config.toml
encoder_arch = "vit"
encoder_head_dim = 32
encoder_bias = "all"
encoder_parallel_block = false
Rows from block 5 of the encoder of a small masked image model, named by matrix and row number. Rows with one number within an expert belong to one neuron, the router's apart. Each number is 128 + 24 x the weight over its row's rms, rounded and kept within 0 to 255. All counts start at 0. Numbers have three digits each.
Before each expert's rows are labels from the 100 images, of 14848, where the router gives the expert most weight on average: "top examples" is what is common among them; "peak on" is the class under the peak. Only what is clearly more common there than usual is listed. The data: simulated fluorescence microscopy of cells. In brackets: how many of the 100.
# router: router (encoder.blocks.5.mlp.router.weight, 16x192, trained with AdamW), inputs 0-95
# up: expert up (encoder.blocks.5.mlp.up, 16x96x192), inputs 0-95
# down: expert down (encoder.blocks.5.mlp.down, 16x192x96, transposed), outputs 0-95

# expert 15
top examples: dim (100); crowded (100); cells: ten or more (100); membrane rim (47)
peak on: cytoplasm (66)
router.15:184149105112101166104160155102122142156123168123149133137161161089125115102142121102065142123138111137165145127160133125161120146144119128131114187090150128113142109122145109097179113139090102149148111156105146148105138131194122150124141123149102128127116126102167170108169121104148113144
up.0:100141116149111110151126145071143116132132123099142104145065166077122138147174123148170188121135114144150156097121109068111109156160119099165145096147119143147096128119121124094128114125116115116099110120112157175147095157184091113105092126135155111111157145132130144164134136106161128143
down.0:106129109161141124137142149137081165113120143104104171122172168151129139162103109097128116141115107141118143134102133147128084127111076161139115085145136134136144129149151118105083096126120162115140122100109132154149066144132162136171140160151125133126146103137104101111100140133123103138
up.1:170089136139109112119142129151141137121131151158134125120128151169107137129152144124138126131157077133110136140132116134090117129103141135141116123122169139128100088163075136173158177136133127107128119118140097114154129135166152090144158155130150085185139153145125114136142139142161079115
down.1:137143144102131126129129136122148114151145151135154125126159103168113115115173134122097085161171130161127125094115180156186105139119136108151080109132120127119143138115110128131148132125111100088080136105117088123123124123128158091118132114156139124146132130138149138124153102152107141148
up.2:120132119102169131075133106115159108155131142127103117141122124104100141105129126108155153115137126106169147112075093137121116145138177126076087106148135183118145138142101106155135116123155128147127117079117144177126140116109164082110159136143099164132158122153096169122149141152123110151
down.2:128158056129099105148141148125118131090105106147148101164108115121101147122150139127127114110073138128096095138112124125162123129153142130127117125138184094162141145112158146126179153115126147116155140137119094101147089175154168156112152132112160113121106173108155105137105119204107078112
up.3:112126099132098114108112132115095143115163121114119143117127094148107158145170112073095150132136106174125121104156159133126114117088119101142133124135118141097089153081119141171101112126187146145127169101123168114147167146089163104106160144117108103156158161145137173141136119142149145125
down.3:139110094142134143103112092149129133128138136108139109137157136140133159125146138114124152143092134168134131086163127116082118141111114148142123140084123123135117124123125114136118145126097148140160126133086094139145113157114097179135101090168120118197101159128174158174101152163122120092
up.4:105133145165098162134115102125118140181120118133103089103129139113142106109109167055148128163123108143116144136171081118183132121132183123112147126148135112112151120177111161136094162108163162134095184112183165135139123130112095173134097111126125119137171121118113163164145115132140121063
down.4:135151096123157090121144151138152121199101146160127133124187091124142097106092145119142099129111123073103110131101141121116125127151154146098160130133145189158125107124147143122065122130130136137067141151113099126107154134136121133089159127159091107140107102138099185153121124184140184138
up.5:154145150168116113107108115121127091131153135137138128170120113128148103131128117128106140144136101144099153085103182109117129145140148160150134135083130108111104168144107101116132103177123107108122102134131170101136121090135152174113125089092138114178122111134153156122152133115090111153
down.5:176119118158102128129147142155152129132159140151124120153131105128121129133148097141096111120098066106141153178137125152108189101135154150155084145174147129093116138099119146130131085143139127155100116120111124094120109129169113091149120141118092119109116156097105143103183150167099124130
up.6:116130110196144139088125147158129144155102100137152111120133121143087125165111126125167147129154117097154115168095112182161148085089115126100134132130145072138142137168161141111147108144142113120113127137121137089169124126137126134113117127102153149107117083172133130153134130125143167122
down.6:085144121126108134143144146122139100091121100119114158174137123127144133150131098165139134072120150172105161120125110126161114143166130085138140164175118126121142164082104164092127144086114079119046141127133115103096132134177107088104113119161151083142117159112104145108129138126109074130
up.7:144171143066049112120075148124117115070130123139107139136136142113136137136122133167145118139122149100114128130127179083125178153131133124146125133112087188119085136111165119105097114180115135118127122144127125117086129126098094147119140096118109100111137135094087131139162175081146130121
down.7:155133134101104077131122181136123132129117132128108140068135169123078118132132131128106170155135165107104120168130131122095146131145171112139106116134120123148113101095135127142110130185147159133105131150105116151146131156130151119175156071107119147108153129110161131159136167121135129111
up.8:205138120121115157148146099131117143060155147115087134129170114153140132160117111124112072173079127150152060125151125121110148138143149138163104108117128119119084114147130127136138094068134127102115143128142106142123090106151117130124131109135155117114102140092143154124145132131146121159
down.8:120141151098121107129137084106140143141125103087111120106114100132114142123088156123075102095131114154123126142154127127177118120151132138122112150133118149131102163119103144128106134088187132154164128132177146132110137141111094121128105104155169108161114118090135149144102117120164140152
up.9:071104105153089120104112104132156116149153141141096101115098115107139151130143120119136118127118118127137153131118151107127130125127110160143116137138098137065104071136129127154151118134142118114096128131142119117075069080126154153125141162108086152144096140158091097130165166116205152142
down.9:120131156094117137149114144113141123129157094138084074132125170131097143156130130117122150120121131151080110134145114146140135090105116093124153107134100159139088149104145128104144077110139166158102126100127096139156123156138130118146149105109103142121158107151180155148131145156089148114
up.10:090091117116119121192127106155111087093135161161098089128153129124139112108135123147108160131102144098169145143178164143134097166114125148113130085106138108121112130105157116117156098128115125124152143111130097161101132102153166135096142108122120120097111105176130109112104117144127140113
down.10:147106085148131109080130099130164160105145110090112123127168110137141102150140100159142118118113121128135151180130092087177132100151120123135155143116091148115122096103093099172072128156115069168170122136099129155122157099122142123125115105109158165097119141132085112130085149132087145140
up.11:149149142072108127139087134121151133120085128150153139072161141087127116132138079149094146095143159143130131147131103094138095116127137122122161133162112172147102143126192144170133147123133135124110163095148119109122146159125183130126124129069121101130102155178115079153116178107098143104
down.11:112140123164155119123133144134114123076093133146152131117129136100147131103119160135074111119142083088109144133112147137133134115150173128122118165117143119161142069144135157092122134107138187130126144122114108108077134146130175158147170148105142153129144126118161091140088163103117102104
up.12:118102141080137136119142088154134170111160134185086165062144144149138108122150133104135143128140113118125105092122120158118118156117113132130136143123123147102099128136135143094157143117093113100168157138099163143128115116163098127115121109091074103105110080076143109134123130128150116108
down.12:140120134134116154131153081165125135140083110185106103148153081120112105127109178106102102132185129137107091115088148139153159143123166140152103117148135160154136110143133114114100107125122137137144127159084135107120143099187136151105134154116161116129105099163142125136128101108149137151
up.13:154124124156152154110136129066110145118092142138119165102170136145175123122112120163146091129069121140151159119109133103147125137098123120126143123121107134142121118128158144154212121127119129100176124120159093119130137151103126124102140134116162105158138140145124104103079133146148120141
down.13:174133123148143121139162146094151110104148117088115130166153131084107131114106114126116151107130102162173124161118091091142094154138105109156128130111096153113136104128121115161137106113136115112141124107136121188110116127081148126141166137104146123089134139136113142144120083142134120142
up.14:147123111126090113098136119157105127128117126105125098151149184132130127109118114128104097145141142139152133146160176118082105125139164143175119202110153136104146113096141113123137130170091149146122128152090129108135151135125138136172109149109116102184101141155119144148126080137162097147
down.14:097156159098159115152135135137127114131118130117133121104090114171119147141115150176177126131107112126082103143113120104143135118151120116130107065132097141114101130158121141156128135111124127124134140129164099102136114120112111155111119095139150124078152106132135135078135118103086149153
up.15:159122133135126151068145123152122099139116164091093124139124127140147089156107136134158089101135088110108114077080148147102158127136164124107112116154120151162160151123099120134102118171128122138099142078112153114108150143124146132148116123129151160079142152112140154118150182073135151052
down.15:132148123163097120129145162136115070127145133151119123101146121081146142146164119125106139135140128164155151143081084169099151160119130125128125119159130153099149168110142113125169120149122113104132128154140072119100190144092155156122135142108100078112132147102094116168144128152162127080

# expert 12
top examples: crowded (100); cells: ten or more (100); membrane rim (85)
peak on: cytoplasm (91)
router.12:148125148117086139147116118180145105115146162165100150096096147107119145143129137149170134123104144071116101123147163127122124122102132177079164153099125116098135077166142091113094100126113108066129141147147121149124116149128130107108134130124083113117134109153116176084092068129123105107
up.0:111125163147108143146111095123107142141155164111118130089154130122129126134146115091135164166133121100146107108109109150142154132140147126108117131126142138088162093172108123152113134091103149127161137111127159111151163165179161140115128133129105179164146142111116103138125122098132124093
down.0:127116141140106126150149131157150114126115097140132127151116098132084129070150168139145179114205154111080108101158160113109160124119121117095120097156118103114158118138114113101153131143158112147099155162110144124093161137137140090148122128098152097137120156175119162122165155121122101111
up.1:106130107133179131096141138114150155142104165118123141150157213115131109108121136100106106128184143130128115154105128088152122141129150137131144112141138139140106124171136113133153133147077147117173155089084134113149159143121160128092129118142141132090138111097133140131143101140142109146
down.1:126103101119142095161132126098130124142141152147112140143116096160122123108107120138116105146101138150114104127123113122104137109156137134170095100157104136138085095105112117147136133127126118150145093162117144140201126112178100137101121110137148154131187148090156105083154122115129114150
up.2:155144155103128119102097061141078123142160154122125173105124145100126134131111125136133157129094103122100153154127121130161128139173152145103137131135138096166085120132120135106128133132085150125166109105123142088127129135091129168103147088136088124161143077134174133120172094122094097123
down.2:094160102119126150144151137162124116137122075202108139128135145113105102165152126123139170124134149098122131164105150152104133147114130138126122175125113130142127108124123149090085078125133136155094107163084133148153135136134107128150073098141105129135148141100165111151126148122167122110
up.3:108131083122105118079140120105160178167117101151145136130087150138176111164076137124114156162118075120165121141136134159107148120146112120126183128156115136117119141129134127134132104149114146097144125136160092091132118183101115139132101150160179139112127101165158083142121174120119149154
down.3:147108152116139132110102108135160119135127131071139141160126148160149132120126101145112145089175127120111101091151142112129129107168121117191084126119154114113138082124108131153154120111119104126144108144123126108130143122099158109123115098150122132136105108129113124088134178128063110118
up.4:150124134134113113127100150182104137108174145126101133140122124140128135102103155120158122153155091134149096144078125124132135139151161148117127113127113140087095128113099111124124106108104129126144079132135164168115103116127117152101112193124144131134116135146132126134121140143128146146
down.4:088123152049181096139114105118097135119125115104147119119104133141145105130104163107141110144145151123119145141170129159158153171136153140113074139141146108096090105147127140097155130113175148153157104141107150122090170148133070141149131131145158128108074123096139097122150149135146137162
up.5:140131086123171117137177168112140139133135128129077114136124108154141122143111125142133131125140139117149116125121133152095079107116083143166111070169165101108140137143142107093183158124165110179122137124139143137167125106142128104141125116071157110148103181170116108158149179115124158134
down.5:114142131137105133127141159155152129136086127089151148111116103124132109114160115081116124149145086148120118128146170165167176145152147141175135109085123117138097087131155158120128117121124140107142119139158104127163117118134091176123116150133183135146103121113124090136099186149179139132
up.6:147125079108085121128133128168094143135107104136143135133145117150144134139103119085162130105109128162131130086132137133132128103115109114142131125130131135134097109137097108139121115128127151107145120115086168146145145107135130115130112170165186133137157103137097152116123167145190078138
down.6:147146100114101137074109167150157116132141144152114139199145120146096112098143159125153146150129109166121108113161089083188122113113097103180139141140131135132109083162146120134122117108129154163166132128116121148117089129120163101126144106161178142088119093158155129146142119161118131102
up.7:100142139157122113137144145167118097136119148142123113169166115127115146090111144143134110126121165172128098152108118144119102116161126190117117110150166141100100123113125140133157125118125110140088129119108152139169157109095177118116145143117112152148104125128111135095115157110153061120
down.7:146130111118117149148124142111152096141101129122115108131100143127114173123108115100092073121112144157100140107156130070128153127115161112164145111107161166135118116102101121176149145188129152059142105137123096145126151139143126123114104103158084113104130123090136128160145065140105130121
up.8:094099083115118103124139143105167135138142168132127111167125141098163098155144114109034120135135078121127158154115111129108142163137107174154135131111133132113101157158132128089110123155113101142099119140109147157114148116163161121155100124151100090131109153103163150121144179133117088150
down.8:099112175128111122106132155137127089130086087114139126117079084176121128126104127148140185132121171107116106156107144101138097114130144102103129117137111094169128109153106146133120151093108127119138128123151136134141148170109127171109121141104121100158155112112125113153112077125146140134
up.9:128198151141130101117113143165151108116157144138110094145136136180113089140075107145185133148137147117123136139125146088131158155122085123125162131137120119132106096127114165129145105140112088134133103137116110103185144130133157114139165157140116131080110106127125149109179122140119120146
down.9:106129149129140118142090137118115146120099123154105166102160157116107110142069089119099076158093160142136163139157135093133143117111127112112118143103135179123084103138103153155110149098147130170178129100100144162113148141124113182132148124115109149115164106101136102129132147110114117156
up.10:143156171104114100126106148090122164094142136133164112151130148128141099136105088113144150107132135147144071106137159174123153130082113119097134142116162101081098120126135114113118119140145126088100088124139149121118147122146182105122095145093119109116124134098137140141122117098130124087
down.10:130104075104108139174126120143153146114130117124132178101104143082130120089107170135102096081117121101154136112081116087100130115154142086136144139119161146178149155122186121103105132110146116114101133156102161107183151126082155130136110155152163110112105118096141133111114161153124146170
up.11:139159099119139137101146109109146150127084126119143131098125143173139115083137129093155110162104106119125127105167145126123106164145127151100154130077118125117100104130160146109134097135112083086134110107177125132136115096160119102094152142144131135097116112184095121105114163093154114150
down.11:132124102163145120078122122068128144122142131078127171138134144139135113152097125157113102128094103134146090137124083099139111151136076081143132108122098176159115151145151112102136120096170134145146162115130075142098128146147135117144168154159109162126116122140114092104150130118092176167
up.12:161183131139124111175190132128116181140110109129160134118163149127152130126141151135096091146149148146134171142121130107115155146117112123110132131122172149173124114136141110146111152145157155134124114153134167111144174132141147209095125128162106133134145109145132082145075148129088133148
down.12:130091096146129124168108143129157100147117149110099132110170150090114128107164139089097148127150136132146140103118117133117149128105090130148158131151129148123085157111173164172079108120159140142105146148172145120140117138085134164129132127115130113138111126163155103123128145102078106117
up.13:112125128134079097168144110162112150137099111109157109090126131151098150112185114115143097129106140126123139099089117147128130093121133147142121106085137134109140121061118123146148151121152100145141137117153124142100124130076131115131088134119121153118135126098135133123113109134177146102
down.13:130110157142155128167132131114180120146131136129098129160100169120136137126112143150158188123099152112140125187178142115088113160124101144125136106130117160085173159141129125106096088121113140097109119125122114173121143138146123110099127144174135094104126115136084181082159147118133127128
up.14:122111148115148124085084125145113118098108137110087095150123132120124098152106100162103132141124154108092142126090123088083118163141091109139103117098119132131133117073117154102126134134129092138131147123134152094138177126141096113102147091130126108141105143131144135101109131116108185115
down.14:181145135155140072136145162177163095113153110134153085109129130084114121102142119121168103141128109175113080115120127122151160125156118113131140122104145193146107123107151161134068125145158159139147139149142067100098144184100152135107118131121102129086129116106096151115128151115137132116
up.15:113121128139167125137156128177164107131108169143126140096155124117133132169094093120109137074098132135088118134149163118144148128127099133161184129147133133125153134100132153148116121117081105144115108143153097120110138155118154146096131095070132128167136123130133100100128139090109118084
down.15:142137130159153137174126136134152117120091130100151124140137086156101134089164084094126129114121154135131081143070130127142116123120155165137143123142163101163138136155131086162148123128126170107112123097135108090135143124140142135098144153172141123093134104129175083159141098149128175139

# expert 0
top examples: crowded (98); cells: ten or more (98); green stain (70); out of focus (66)
peak on: nucleus (44)
router.0:095107126143127140127112126083150110112102183144150073108137142099112113109168127126148157130144140127098141165182080133115177141132146117074103076126140147088127130124156179149147133127105069133163153125117178099109105091126140147092185131077168115093145154155145105112145130139138143069
up.0:140120168177128127087101133116116074160108111129083132171150178125097162104131088107165120121153145110098146123156137080117166132115128122125148132111154130125142103132148187148127125130126129171128145098105115132123150159128127115135160153133122142101156120095157119161168081124129099137
down.0:134135114128131110172106155116142155082132123116097110147159153083126158122094137136144122180114097140128101112100068161109149128118128128119120140100127151121104098108092102136127151128117153150136111129129107145119159156173164127148143110129107119056111150094118150062145163127122156140
up.1:075136151157163119131096143113140159146148111152128150144122151149090182119139127106126131138164097156147157148149137123161114142103129107141121123160132146103145083118120182159168124097130120158097083169110128119125128162125116129137098124136111101136170099147124127106073144103141115139
down.1:160106111112146159126114130132121106111155140148151151108109111096149117138139148161105137140133105126143135174144131135089150085084146131134126137126144163148099075141163098132077149147113123107100107106145111166165105126142142136102140128114134173155098098104146158099143184184127171093
up.2:118123132092144129141133103122129120076137118095115179110115145125116132099162105090150104102163151119164169152114134118128117116126098144137099103108137107158135147147130128155092090119131118103089145093099156116115171076128143100162136116129067139111155174102112119118143143155137105157
down.2:137104120115116113126103145166135065148095154100139115132100132115124135150135173082127109158149148119111155101142118100086148164120139139107202116169097142161170091128124093128111114125082122163164111153161129131139118116115123125133107109095114134120128130111150113123117117135081155138
up.3:126110182100101130119106125127123127144112166155157164121147116117137165122124103140126127099133115122121126141155107112139101147124124122152154133107081143150150110113146143107127117136162134097107120197110099127126095168094106119181114122109079119139134105110163105175143125113162153117
down.3:156119135170146150143142095136133134123112133173149119129143138148137125140149147114120184124168130117180093128095136166094102146134117162153135084089135090086125129131145122136128108133131138099120152117109137080102103154191143190112116101114133105097114097125168102127173175151121154142
up.4:139098109157146123105071150131127135146123161128130141087104144128143116142128095081127111095157136153125162121148110117131121132086121112123106103118115104151119166135085123141149094145120132137077169109114138081139143101116153150103124132124132153142117168095094111136159145143191117122
down.4:106104142151138131176148076124115117142139143153116126146158143151122135136103157127179111095118116110160077166134107124083137134096153090124121145148125147135096134115107094079120110131143158145103139167129141138108125118158112101113113137124090150133132130147099147110128135131153166114
up.5:149160140126186112110133133124089188134131131166077166150130136134155145095145087126140078087122143153170131124144111078123140126121109103126164146098102138126104137105094123120141098142130114127126110141136124129117131137124144112153126127187095087107085108114101112138077154150136086104
down.5:113116122105131112080154135154144130149158106110148171152168142174112097126079152151148108126088140179136116148166110125159099123115149132135118153078099103103101110137085137112143135127135141119131114107156135129098146179130147135166088108160120158125104184127134132058139145118135110166
up.6:125119124137148140113146167110123131161141162179143115160102112088140106130143141175061129100099166131163120084145120131131142139155136058130127156143132166139168102086138128116116087189138098101139193130119167120126134138090122137135153146132133107101127173119134131132148123116139129128
down.6:111098150155170097081119127107129100145163158130103076151092128121127147109140117128108140123102095153129106151119082135166143113115101136123130139159155126127131118101120111103141109162131099108101186145111134095098121095127140087126169125105125087126125154119131137148084149118122118114
up.7:079166157141152120174149121114087111124163148113135121084129156132122120121139119139156146144113126129144106145193164118120176156118161134131121118131113130117112140082097140140149122143145172136148149099137107150086143148088182173140150115129118173099105169156150146149131153109158120171
down.7:113138097104126120090133127109049141186169115080144121148123120131160146122177093150145151115148085141116184105116132103145144141147108119067121151106150135125118146141132119128152113117098161129155113107105157103145095132112130100083110101134129108140095115094115143137127082112144117135
up.8:100093125086103110104136139098136115094103104162151148119146107118112141145147141114147127120149144140107108093153125112096108142124102106141111109096128133084094155133151175131147132133152103144115142128089167120145119156099100115120146149100123163141110079110132130137139126092097120121
down.8:134139165117123132174153126157136117158111135113078173154091132156120134129126112129114158164105142138133120148114137136148133142138136105133135177151080107117128133122138102111084102100126122145115160183095085139099101143140143182186126092121126155095128148137142090103112126110121150136
up.9:134137115177075107140158130157133143157117119156115143094147130100108131168102141101121121112163162126161150112125093106113140140128140128120159092105133107158100093124126122130146121131146167100141163090090137109143133084170134105084126168126166139163120120112127130152085124113146149125
down.9:127107118084090174122125149129070155082120105112086107136130127145085103100166126135166131139180128136163125122124123116172132143111137132100116123138146165130099114111140155141142150115108135140124133108113131133119133116139137199152117175146129086102150085147141125127134126102087131105
up.10:119113148152143142113131117125120086171120127144092125081116146099155141071118146128179128095125148101132151145095102154151092122138160134131155106156128127131126135098117089119163098115126111112132114109119139111183134136137126090145130083170099164148176149118109161114121063110173150140
down.10:090129134138123164123118130160116133092155112101140119209116124125104186115150117104115122119155151127141049116161131126140105120142128103144055087120118110140117162096138115124120152167140134141124145137130061120158126115103130159146144153129121115130131103121159102135098116077110147152
up.11:116157167099110115108125093146096117096149131100146138119157121152100110148126116157111123130126123152150124183158147131123116132140158137119120144099088068094101128157132157139120138124121131121119109120144151163123074139174104103076118075166129132172119088102132083138183130099146106111
down.11:135117160119149090137113098159108149135138097108101138145115149147103157115094153174173146183129152153107118157121129121098117124160172124148134095127085104159115122150073103148109149099106139148145077142131133108113142108117134094125086106124137111157110105117162152151115158136162111139
up.12:128154116098092082099131110130075165113108113131140089147120156120115068141150117125131102162149152147112134151077103123133121123112153106170151155122145103089157126151122179099138097132097095153093130137117099115140158091140096133127107112126170168145127164134146096121126095120097123128
down.12:103113120080147118108119120124113129111124162120103160085149148115164132150095092093120124161096114120112138126123132117150108097119101143103115119094144122114109125134118119145120130139152133125117080134137163200143154116144134166139129077104122150115113097128127128108120166114153158120
up.13:158137135139123105118163104165144127137139138158091100087118156144119083164087057106086102134130127130177112114112150159134124105098127095091117144105127115104139114147085155182165148099087121120136159084123118138154143100092152098104119088129114162103124109127159118161098122136098138092
down.13:104105125118139121100113162118119146135147157099118147160149128101113094121109105101128163152107140133073145100131111126161135170139108133115138127147102113141114143104121115150142098156149079139119132142142101085163130116111160114159159099060117151146154114096105106103081143134137167154
up.14:164146144095142103104135127124119114122124107102143103095117089162142126101138166131160147085098135139184105096146180175115096125111128140113108159125118140163130143090135150119094136118114143135138153157151098124162129127154091063118139086149145133130102172104119134123147105126134116150
down.14:119091198144094100122092154115119126177159136122116092116113142154104129133134107121126138136151150136099111147143098130126089159136127109120127195115131114085091088121165059127115105102141094134131144154129130127101131137122130105133143120118097176103144102132145128091133115105129156177
up.15:113130148132102126122132109140099122132146109112142102156121146146108096131128120159112093102164104112162107148115129101093091136122135125137137140152127130136100140123137144139092114137141091064103123098141151159170096125133143139071116109070114160128088133118114152162145153167146123164
down.15:169128085168132177118137155139151102146134171120130130134136138117152114147144121106118091172123116132089132133128104128113135144133082134113146154165174123153127145135148113131129098118151115147145149099111133115133145094088115086105141117147114152116127099096126073132111126111071144102

# expert 6
top examples: crowded (100); cells: ten or more (100); out of focus (98); ring around the nucleus (29)
peak on: cytoplasm (87)
router.6:142158129180132130160150111151157134132120103113114191124122108134138164117125103124102109081144134140132102123162145165116122110141145154147155100156109100078082143101103088144079143104111173142138159131149110112100100108100129131116117099175139156151138128128120124139101188107113143136
up.0:119112125145096118121133098090103173189120125092101117127134116115155101172161090152115144142108143140107104137094162111121120144107150133118127128161141148107135105148165137151112134095119185129139161107077068136128070144138153134145129145108167110141118105156123120114108093127063104152
down.0:159126097163143144092091156060156145116151139122108111125110153141152129139109105137140105118121110130119118149134110112114116103155111085164186120141140128157094139124138115107146139173130129127133077118147093157156137162091123106085113131146088116129177098103097103109118174117122144163
up.1:141129177176118117119067120098119112131116107146148164093130141133175150115145119126145117071137140144118098099163100129136138169129121133121159086090129166110116155116158131146124146125148080156123145091145116172145133129128090113130130125085143140180173147130146132145112111102138123120
down.1:118154112130123107093159150163136087140099113161121138164136147116121095105105159146144178076144147110102131091141110098111084124126131107118157154129145169114103120105143139176125149081087097137167117149130129087123153125188131147094143146111103124116123116123159111133143136140138110130
up.2:072139160122099135089110122078127120122142101118153110150111143164108158128118123134108106137126152120115134123132138180137110138156125102155103132080117181123119145156116126137141126093098128115122103136140144121129153146120159153154155152120113108133116164136108112143138124106134082151
down.2:127147152137132134102148107113119127078160139082154121138141140175127102151126152129145135107115068180127160122118118108086141151142113128100120116128110139162133130123105151145151163096153120150143150107098143142128123139115119069116117122122127114188117100117095158099136136162160077124
up.3:164104110068102171132143046109148136106107080136151125067120048125096147103126144139107132085091099141135147060135093164134115146119130111143128146104093129130139086139098151110109130136148124142133107136130137131088137122144117115098148079144132112138112175118133132103184125079118117174
down.3:155163101160151095123059133118111137089155095082129108118147135128117150158147126113132113125118100126153093115165122079121165109162152157099108169139158140106147136141109136142147115105104116146143143086157138143150090100130123134117118131096222154105138130150167152122110150154130108115
up.4:134132149140158124113095086134147118078097120082163121096095081131112093115120137141128117128124135131121121144162147079162142148157136142100153129102087131067112107112123141160087133129101100093107161124151090151112148100153101126115129142148128134147093116098140113105114130129105145120
down.4:161101142104142144130134104165153169115163132143108141141134140113132110134078121139103095135116077127121145154154122152113137127158169177147061114102123154120128140132143132147121128129132122156171149111146083136107155117147117085123123154055125127094094086128111131162172127120147169151
up.5:122118124153087160190144159103132127126121132136121126134152144139085121117167135135110145111173124165121141134133118144145127165102092098166155071111081124051102148109145061129107139113146137141099143096147139152175126111138129149143086098135108135141119120152164158135126117106098136118
down.5:137124145114176102132101083104138138125156146170115122121131097132175090079079155146163122103142157147111120120143120087118099147134099110140146127168141153131124127113093182132137148121112107119154150162105116120130136077095114141151112134134152076150084166114101125136124155085179143176
up.6:115158128137114151167125127160146186154093152165110115107182172117132186162120151099077135140152125109171110088121098146133095109098138099131112092113081123141122102155129170102098113145140129133129103161095107113110140125161152119098149128122098124144140106087150129148141132130165138148
down.6:150128156101107096130156152151110147115120133152074140108131075149136135120165126076115106119095137131099102155124107133157131121127182088155130129150106153120070150105103149157148099114140128171139113113122083125132161129147116100137142101096087146102147158117114131176187106114119152124
up.7:128136159118115135102114138158140139111098129157123146105097104118172115085062136117099138105111098141123075172088148141102151115143141094131137120142117125120173134136125118152143150103135139135118075100159148122141124152074116127107123149120182078118179113114117128155122147144153165110
down.7:112093170073124112131112137115167134127108139118109140131111133094160110137129107093101111095148136117122112101111168127139119096131168127150149086174118153131118096113132140167128140147122114098125151164121122178159113151145119114121128119100102139162168109109092110083123143108114142097
up.8:109111150135148079108112094099144108128115136141146086164153117082097104147113122129099133157137117121133137150089130109137157109097114116103142129152125123172136117121110145083148144133152123135149114138143136119142158148152112104121130079084128118173137134114122146118129101134112075116
down.8:154098095103154111127138141139154132140123158153113138120136131118135140113131078121111160112111123097116126112159108187144129137169127145109134121127151154095112122178125077138126132111119139123144138057145116127146125169113159127120145136135118099115144157161153142142099115104126165109
up.9:124111123120147164075118125143160107091153139148119136151124111149098138127115108122146129128107115115107132155145104097130141153119122177123109168135143101118144141136165093115150095139117078155129150112093138153167084130133115110129182148100102120110086117148115132116172145147108109154
down.9:138103108114092134138170098126108116147139137128141135155127122104123123146090152126214155140111098126084086140118116137144122147162165123097121109097118116120149139150125151169145149133119145089155136147129128072130156104166133167102161117116159181143120103118126123102110061140142118122
up.10:141107134120125128117117097070106166149157139146146032122165126120129124126158122184106164140067153137094169145114127095102157121114153153113099131161094158138113146165140150128143110122127153137087155155110103102146156136101132111110126109073108148156121142127119124136097126110112080179
down.10:150152121181094159129110091127130114091092102102099143140110156157183126138135114139104116128153097131100067125099132148124122111120111138142128116074169143115165100100129191133152147125128129161171134108164120120097106104113143127159134145124183099090148107146107108130082144151149109170
up.11:141122082119121104140109122118098178133139140152117101127163121129119112137178111113068120111199162095086104158110107117106128121148102140155098138175180142179092092138135126121131133114127126169147140166131134118145133152147140130137155156116150138156113124086154133109108106119146182122
down.11:138130147094106128123091121127175091162105085104150146152134136112130123142122114155131105136113145104131163096102129161160125137151126110154121115081113136100137130137154127167121146147148111148121117147174112138118091093157130129122144156103109113057208162140100133128123127145091127140
up.12:126145088124126154106117074095145164128071148085086102107118126131144069122126145129133137123127131140119094115099149108146105096112150082123170138122094140160140090163147106129152142114099089124114110121121136097134120137134168178089116149146149153138109131096171136114123078120139115137
down.12:151110098102144140120149109118135152156157101126109127118145113138150120079157098112095125109131110097130137123134135103206136074145109157147106091073146160118111152142082128166148107101146087143124145146120097165128130117095075098148086075146125094105137129123135111089121107134130118178
up.13:108151112195106133106186124112109114122118145138159107177128106134140174118126154114151144112107087128111157098119111189145138102100102134109127113121139137193103114159105141164122155123091106086108144127163156131147131133158136148104098127134136123104173137125113119140154149124146104128
down.13:130147121173153158128115147177074147146101106179157154081143075176144127106100166091138127128150104107144091094129126167124144156103097110171137131125107109148093179127158098158111112137138174086078110140144160147121124123122130114136109129120106104093141147122116122174158083132211133122
up.14:122139121117104108173151081079097113112128123168107075091141163038114169132171135164109157144132134087152185146157098150156147146085131156159097121114121123127119117131130147114142147140126120092167173126119126144125096116119146123163140146137077128122125116122138160099158144113158114072
down.14:150094155114113159108086195138151117169145142139108156165102157162101151121160086104120118128128158102102112164159117113155096150133125129107148137133141080150114132134153163132121120099128119132096107092161061127159132126147122198084097130122130116076164136116132138162144105122091121129
up.15:118085098097158109078104133114121164119109148124123126144128133149132111114136168063152108118075124156162124098155134099113126164137134154129137124115129120110111097129112153183150122144086131151106122155151096096108096148132120100143174154123125144109176142138078118177129128120176164114
down.15:150117156116150091110144179102158100109151085148150127103116128113117144097117119147098149116093118164107147136150080122119137145133157134153157145086144157142125148071117149145115137123117133162102107153109113161175135141120096134165122134137134125121115186163167142106148102109121173108